A small image captioner, trained from scratch.
Training: soap at rate 0.0021, 5000 steps.
Data: trained on small renderings of single solids in any pose, 6.5 epochs.
Rows from block 2 of the text decoder of a small image captioner, named by matrix and row number. Rows with one number belong to one neuron. Each number is 200 + 40 x the weight over its row's rms, rounded and kept within 0 to 999. All counts start at 0.
After each neuron's rows are labels from the 100 texts, of 14848, where the neuron reaches its highest value: "tokens" is the input token at the peak. Only what is clearly more common there than usual is listed. The data: small renderings of single solids in any pose. In brackets: how many of the 100.
# fc1: MLP up (decoder.blocks.2.mlp.fc1.weight, 512x128), inputs 0-63
# fc2: MLP down (decoder.blocks.2.mlp.fc2.weight, 128x512, transposed), outputs 0-63

fc1.230,221,164,121,185,214,163,197,107,166,206,258,162,126,216,195,213,237,204,176,174,245,209,170,216,223,276,194,165,231,177,173,144,134,210,151,197,281,170,143,170,148,181,113,186,148,182,197,245,217,244,203,194,207,199,211,202,204,163,146,197,162,190,159,213
fc2.230,177,206,237,236,240,185,202,209,189,201,149,176,255,191,201,241,164,200,227,169,256,234,199,264,99,221,163,256,143,118,191,280,205,214,124,201,148,200,223,250,257,195,194,168,230,123,179,196,156,217,214,166,201,154,204,159,189,177,197,174,222,184,268,141
tokens: "white" (34); "grey" (32); "black" (13); "pink" (8)

fc1.139,219,217,193,198,165,243,220,206,206,189,238,166,244,213,166,170,194,234,192,228,274,206,174,151,210,223,167,175,239,283,204,234,156,96,214,264,178,286,211,227,290,178,147,124,233,183,179,181,256,177,161,176,230,191,222,200,230,188,202,200,205,153,156,227
fc2.139,210,233,235,185,160,186,165,227,200,211,204,170,193,174,208,223,218,177,231,242,146,234,203,176,234,206,273,255,198,219,243,193,297,280,164,202,174,142,207,120,128,230,215,206,225,174,190,251,164,293,166,140,238,166,156,195,192,179,204,231,145,173,190,207
tokens: "black" (16); "brown" (11); "yellow" (8); "purple" (8)

fc1.13,184,214,145,182,210,203,192,274,204,215,185,236,225,138,208,106,185,215,202,297,185,231,211,163,216,163,220,186,132,200,271,185,195,218,255,122,238,193,269,210,112,214,152,161,220,185,224,162,220,222,195,254,230,199,228,188,196,227,182,232,171,166,226,150
fc2.13,257,154,239,236,210,157,242,247,209,109,183,149,194,224,134,191,150,187,212,176,193,249,210,227,250,209,202,202,174,219,185,202,247,253,207,179,193,149,263,244,283,177,207,162,215,289,213,201,121,201,182,227,115,167,203,178,175,218,209,157,223,214,197,285
tokens: "a" (100)

fc1.8,235,128,192,214,207,199,244,235,231,203,237,217,270,180,200,223,230,224,212,208,227,195,180,230,242,236,198,236,165,245,108,162,222,190,201,219,101,193,184,231,262,210,187,180,186,213,119,264,192,162,108,177,207,227,271,239,165,239,134,172,186,186,168,213
fc2.8,96,261,226,204,175,196,131,224,218,260,111,201,250,195,202,203,161,167,221,207,188,172,231,160,204,142,233,219,257,198,190,151,164,223,207,251,211,215,176,163,253,191,184,164,186,262,246,198,230,240,201,201,132,246,202,219,237,193,237,131,207,247,191,161
tokens: "glossy" (54); "matte" (30); "metallic" (16)

fc1.468,219,122,252,96,180,189,178,111,216,205,191,230,199,221,207,206,167,231,208,169,199,266,238,236,276,209,273,165,128,218,196,272,215,281,208,189,215,138,176,176,189,176,206,180,190,191,128,255,192,246,205,218,171,264,239,196,168,146,205,202,185,220,194,208
fc2.468,235,291,178,217,241,176,141,276,204,173,226,158,241,209,258,185,230,223,159,260,133,159,205,140,200,219,175,193,214,271,175,255,176,195,171,102,178,221,178,167,211,206,223,209,136,262,239,118,247,193,134,134,291,128,271,199,245,207,214,238,200,269,183,225
tokens: "black" (15); "red" (14); "green" (10); "striped" (8)

fc1.442,250,248,169,140,256,233,299,232,163,151,196,179,206,236,152,186,219,251,280,196,219,194,159,192,189,186,296,180,160,231,200,212,242,223,250,181,199,251,245,223,176,184,212,235,169,189,182,201,198,170,208,157,194,269,183,105,248,192,295,193,270,289,133,229
fc2.442,143,126,223,218,218,191,174,230,230,270,227,215,230,186,248,212,191,242,231,207,189,142,190,149,263,161,139,157,283,183,207,135,234,225,203,225,269,193,124,190,265,146,257,224,203,182,237,243,218,266,196,170,221,180,166,247,165,225,190,198,235,194,250,195
tokens: "a" (59); "plain" (18); "striped" (11); "blotchy" (7)

fc1.303,253,240,154,222,188,220,193,102,115,163,192,204,194,118,167,160,162,168,183,245,237,204,212,218,174,230,252,218,181,228,125,130,160,154,167,193,221,190,191,231,206,117,121,192,258,179,196,145,275,247,265,188,233,222,247,204,219,236,193,187,182,148,268,142
fc2.303,197,203,168,198,214,167,122,240,218,191,186,106,146,234,196,149,177,212,231,194,170,151,187,181,215,116,225,273,165,203,186,265,216,175,168,121,185,228,148,92,149,164,276,163,196,203,212,181,162,156,212,199,172,179,184,199,201,179,151,242,249,200,221,278
tokens: "a" (88)

fc1.267,162,212,245,201,122,172,173,165,268,132,182,223,247,262,249,216,212,229,139,157,138,254,155,212,268,220,188,283,141,222,129,250,215,207,217,161,172,168,141,198,221,169,206,185,232,230,129,182,208,208,157,123,221,219,177,160,205,158,190,157,208,186,133,197
fc2.267,129,232,139,255,186,171,196,197,205,176,185,226,187,191,272,179,178,230,208,252,222,152,235,261,173,254,232,206,216,230,239,166,245,201,188,239,194,215,204,208,256,149,154,130,218,229,242,225,209,244,264,286,216,230,237,220,226,181,124,214,203,210,234,258
tokens: "glossy" (33); "white" (14); "metallic" (12); "matte" (11)

fc1.280,212,237,199,204,206,212,174,202,219,241,195,138,198,221,257,183,119,205,233,146,223,237,165,213,237,211,288,194,158,169,177,143,196,266,192,230,239,235,247,271,157,165,159,107,215,260,206,218,283,174,205,208,204,210,190,209,257,239,249,218,210,196,202,210
fc2.280,221,216,183,178,264,221,153,234,133,229,271,217,196,110,271,223,229,194,218,261,179,171,230,156,195,192,158,222,247,286,244,196,199,179,231,221,175,228,255,114,204,182,186,260,138,202,256,203,163,203,228,260,160,138,233,169,183,217,214,174,112,188,191,242
tokens: "white" (16); "pink" (12); "yellow" (9); "grey" (8)

fc1.324,161,127,240,288,242,208,171,147,243,187,255,194,246,195,204,260,185,222,179,180,144,211,148,213,217,169,194,281,235,294,237,290,190,202,158,191,216,248,223,184,245,141,191,204,169,209,224,230,172,155,203,162,199,201,124,157,237,210,244,165,189,174,144,165
fc2.324,168,211,240,161,208,145,151,52,224,247,185,279,211,161,209,168,168,216,259,209,154,177,158,221,180,215,236,274,173,151,227,262,165,246,179,214,267,204,251,198,213,203,186,156,164,259,266,223,185,218,257,175,147,172,173,240,139,189,179,184,190,181,185,192
tokens: "glossy" (56); "matte" (18); "metallic" (13)

fc1.396,194,148,168,202,136,165,236,185,234,183,246,202,183,191,223,150,156,226,228,171,206,204,193,64,252,168,239,207,206,171,176,183,230,165,264,287,214,184,249,197,232,247,203,252,171,200,232,123,190,158,197,206,185,199,229,241,238,206,221,190,156,185,198,195
fc2.396,204,193,231,203,248,276,214,219,188,251,228,161,172,225,202,124,173,182,275,184,180,177,231,182,175,200,265,126,210,180,274,264,177,192,130,191,106,255,173,249,254,181,284,291,189,257,283,192,180,215,165,222,199,154,192,97,169,229,227,196,201,200,177,254
tokens: "a" (35); "hexagonal" (20); "cube" (13); "matte" (12)

fc1.502,230,242,179,178,234,188,180,156,147,220,275,222,216,205,143,151,275,224,171,190,302,273,242,205,207,247,223,192,158,176,145,202,249,280,133,206,178,253,170,175,196,239,165,198,209,232,235,164,165,219,153,281,205,189,215,233,161,197,146,162,208,157,150,237
fc2.502,168,192,217,236,199,206,123,186,198,245,150,223,207,242,185,217,77,158,114,228,120,248,187,202,195,198,155,181,224,207,261,224,249,123,163,170,218,176,187,207,175,217,154,155,205,152,170,247,223,178,202,158,212,233,200,158,166,248,200,203,203,198,253,160
tokens: "white" (35); "grey" (18); "black" (12); "teal" (12)

fc1.360,225,164,187,198,137,194,187,197,175,178,229,228,261,214,144,195,243,277,180,175,261,277,225,215,240,235,166,223,142,253,229,154,119,191,244,227,212,190,186,239,197,226,169,212,291,267,222,154,232,208,221,215,171,207,214,207,214,226,183,166,215,208,208,178
fc2.360,202,251,163,253,146,197,221,200,231,217,139,250,157,223,188,292,155,209,196,203,181,223,184,217,218,244,197,138,232,130,223,214,204,238,268,157,158,221,182,171,244,277,175,216,155,175,194,224,224,282,232,190,215,256,206,166,183,205,118,193,148,198,193,169
tokens: "white" (36); "black" (20); "grey" (17); "brown" (11)

fc1.491,187,203,227,193,220,158,215,230,185,195,301,164,254,209,280,193,213,262,166,181,171,214,193,196,171,211,152,211,215,189,224,260,213,138,202,219,294,201,262,290,216,232,264,190,264,147,208,198,177,226,147,218,211,205,179,203,188,255,199,255,158,192,181,257
fc2.491,197,171,140,148,201,219,206,142,165,242,250,152,282,183,130,223,237,202,163,221,254,196,135,138,176,304,138,228,232,193,201,199,143,211,178,222,134,189,223,158,150,182,252,221,194,246,202,137,177,185,165,206,239,159,141,232,178,221,193,231,194,144,267,204
tokens: "glossy" (54); "matte" (40)

fc1.176,250,199,184,249,212,199,138,149,213,175,220,188,144,183,260,226,145,219,206,245,144,285,197,220,248,168,183,254,163,155,223,194,100,203,191,183,156,260,277,220,251,180,290,136,213,223,196,247,191,196,170,164,208,179,219,272,140,181,238,181,244,174,150,176
fc2.176,147,136,220,214,203,192,253,168,198,230,177,221,185,160,206,263,186,180,157,254,171,167,180,171,172,253,183,196,113,207,206,165,201,165,173,292,194,187,297,179,165,170,195,206,241,231,239,115,171,122,173,210,192,121,204,101,135,124,169,240,244,181,151,221
tokens: "a" (99)

fc1.419,88,230,185,205,197,201,249,162,158,182,224,262,204,194,250,216,180,250,218,191,233,267,142,228,157,182,218,207,131,216,148,136,160,176,172,111,147,200,180,198,284,169,201,238,202,140,164,238,169,161,219,239,200,196,197,189,247,171,186,202,225,221,248,203
fc2.419,222,252,142,171,184,208,240,156,230,198,199,196,237,186,210,171,197,52,168,167,190,182,123,176,183,284,234,230,234,194,250,176,138,190,218,122,221,244,242,164,162,224,200,190,190,226,190,196,234,249,201,214,167,195,198,233,202,272,168,217,156,162,131,227
tokens: "glossy" (74); "cube" (16)

fc1.55,149,151,208,224,249,140,229,178,230,202,203,192,245,247,219,174,282,203,175,133,215,236,223,257,294,236,208,215,260,145,240,195,160,178,160,228,183,153,215,124,230,192,273,258,187,168,207,169,141,185,198,193,125,222,197,192,247,215,255,145,162,234,208,243
fc2.55,232,139,213,230,194,141,222,250,188,166,285,207,109,127,147,144,197,238,192,187,189,137,210,199,189,158,207,127,196,194,204,176,275,211,215,213,276,189,232,210,270,171,179,224,240,181,141,169,157,198,216,163,278,160,258,197,200,112,207,151,291,168,216,186
tokens: "glossy" (46); "matte" (32); "metallic" (15)

fc1.96,253,229,125,175,169,228,183,178,267,237,191,187,163,209,270,152,237,193,166,236,231,210,221,223,246,246,221,152,180,141,262,295,157,260,115,170,157,211,205,184,206,235,227,197,206,192,218,258,182,248,240,185,223,201,226,201,237,217,204,158,174,201,229,235
fc2.96,182,227,242,178,163,191,203,216,143,214,144,225,214,224,186,290,179,159,220,182,181,179,220,244,154,222,185,243,201,167,219,190,221,141,260,236,275,188,202,223,242,204,186,158,194,224,136,241,192,212,191,249,229,214,196,165,176,150,128,245,240,215,186,144
tokens: "black" (16); "grey" (13); "red" (12); "pink" (11)

fc1.160,199,203,264,267,175,179,198,205,164,210,203,192,319,194,209,234,173,193,197,220,154,135,196,207,194,215,163,280,127,207,120,199,217,184,167,167,204,111,183,248,203,165,194,205,216,226,177,221,165,264,219,96,159,191,214,152,226,206,224,253,224,206,190,224
fc2.160,185,195,166,221,223,189,212,142,224,203,161,195,203,138,214,221,129,182,235,129,227,173,183,154,182,205,143,227,217,262,184,198,124,206,167,231,213,226,142,191,170,264,171,171,241,198,148,164,252,148,227,187,211,212,175,245,170,201,195,201,147,245,233,233
tokens: "glossy" (74); "matte" (18)

fc1.400,211,195,225,170,153,172,254,247,254,205,232,216,308,156,186,161,172,149,174,222,150,218,190,259,215,213,205,275,195,236,206,108,126,298,194,217,171,211,180,268,203,197,168,231,237,180,178,216,213,194,170,261,213,249,206,266,214,221,156,163,185,237,241,248
fc2.400,165,201,195,228,205,146,136,190,145,242,96,189,177,171,285,200,192,164,215,154,180,256,134,224,177,135,230,156,195,257,112,278,205,206,234,154,232,213,179,255,189,151,198,189,125,237,210,173,246,252,188,148,265,222,179,207,232,205,160,210,237,140,151,184
tokens: "white" (9); "black" (9); "teal" (8); "green" (7)

fc1.192,240,206,203,292,245,167,169,171,166,248,275,165,192,200,157,265,212,233,184,172,226,268,214,200,171,148,263,138,174,213,195,203,209,207,137,258,252,222,168,180,167,190,171,189,190,144,220,189,245,265,189,154,161,259,211,210,188,218,134,181,124,188,234,193
fc2.192,206,250,179,228,223,225,129,130,126,180,150,218,115,175,166,165,255,252,244,270,240,227,264,246,202,193,231,295,187,165,256,152,211,165,246,207,208,170,190,222,212,224,184,159,214,173,210,118,184,151,138,175,262,152,270,183,234,181,162,221,230,171,212,239
tokens: "black" (25); "white" (21); "grey" (19); "pink" (10)

fc1.397,242,174,61,206,174,249,140,228,152,181,141,207,159,165,208,223,227,221,241,144,231,209,260,274,258,209,173,163,252,193,270,219,184,196,222,157,215,138,210,251,286,196,232,149,177,77,217,163,204,235,201,165,218,162,210,186,241,210,126,181,136,184,201,232
fc2.397,154,230,283,186,229,207,243,148,243,210,195,178,189,205,194,231,252,199,179,250,183,268,215,183,197,206,182,210,202,209,149,204,98,221,195,255,183,214,166,180,131,220,120,246,202,182,90,162,155,239,171,217,216,173,149,254,223,208,290,156,239,254,163,171
tokens: "black" (24); "grey" (17); "teal" (14); "brown" (8)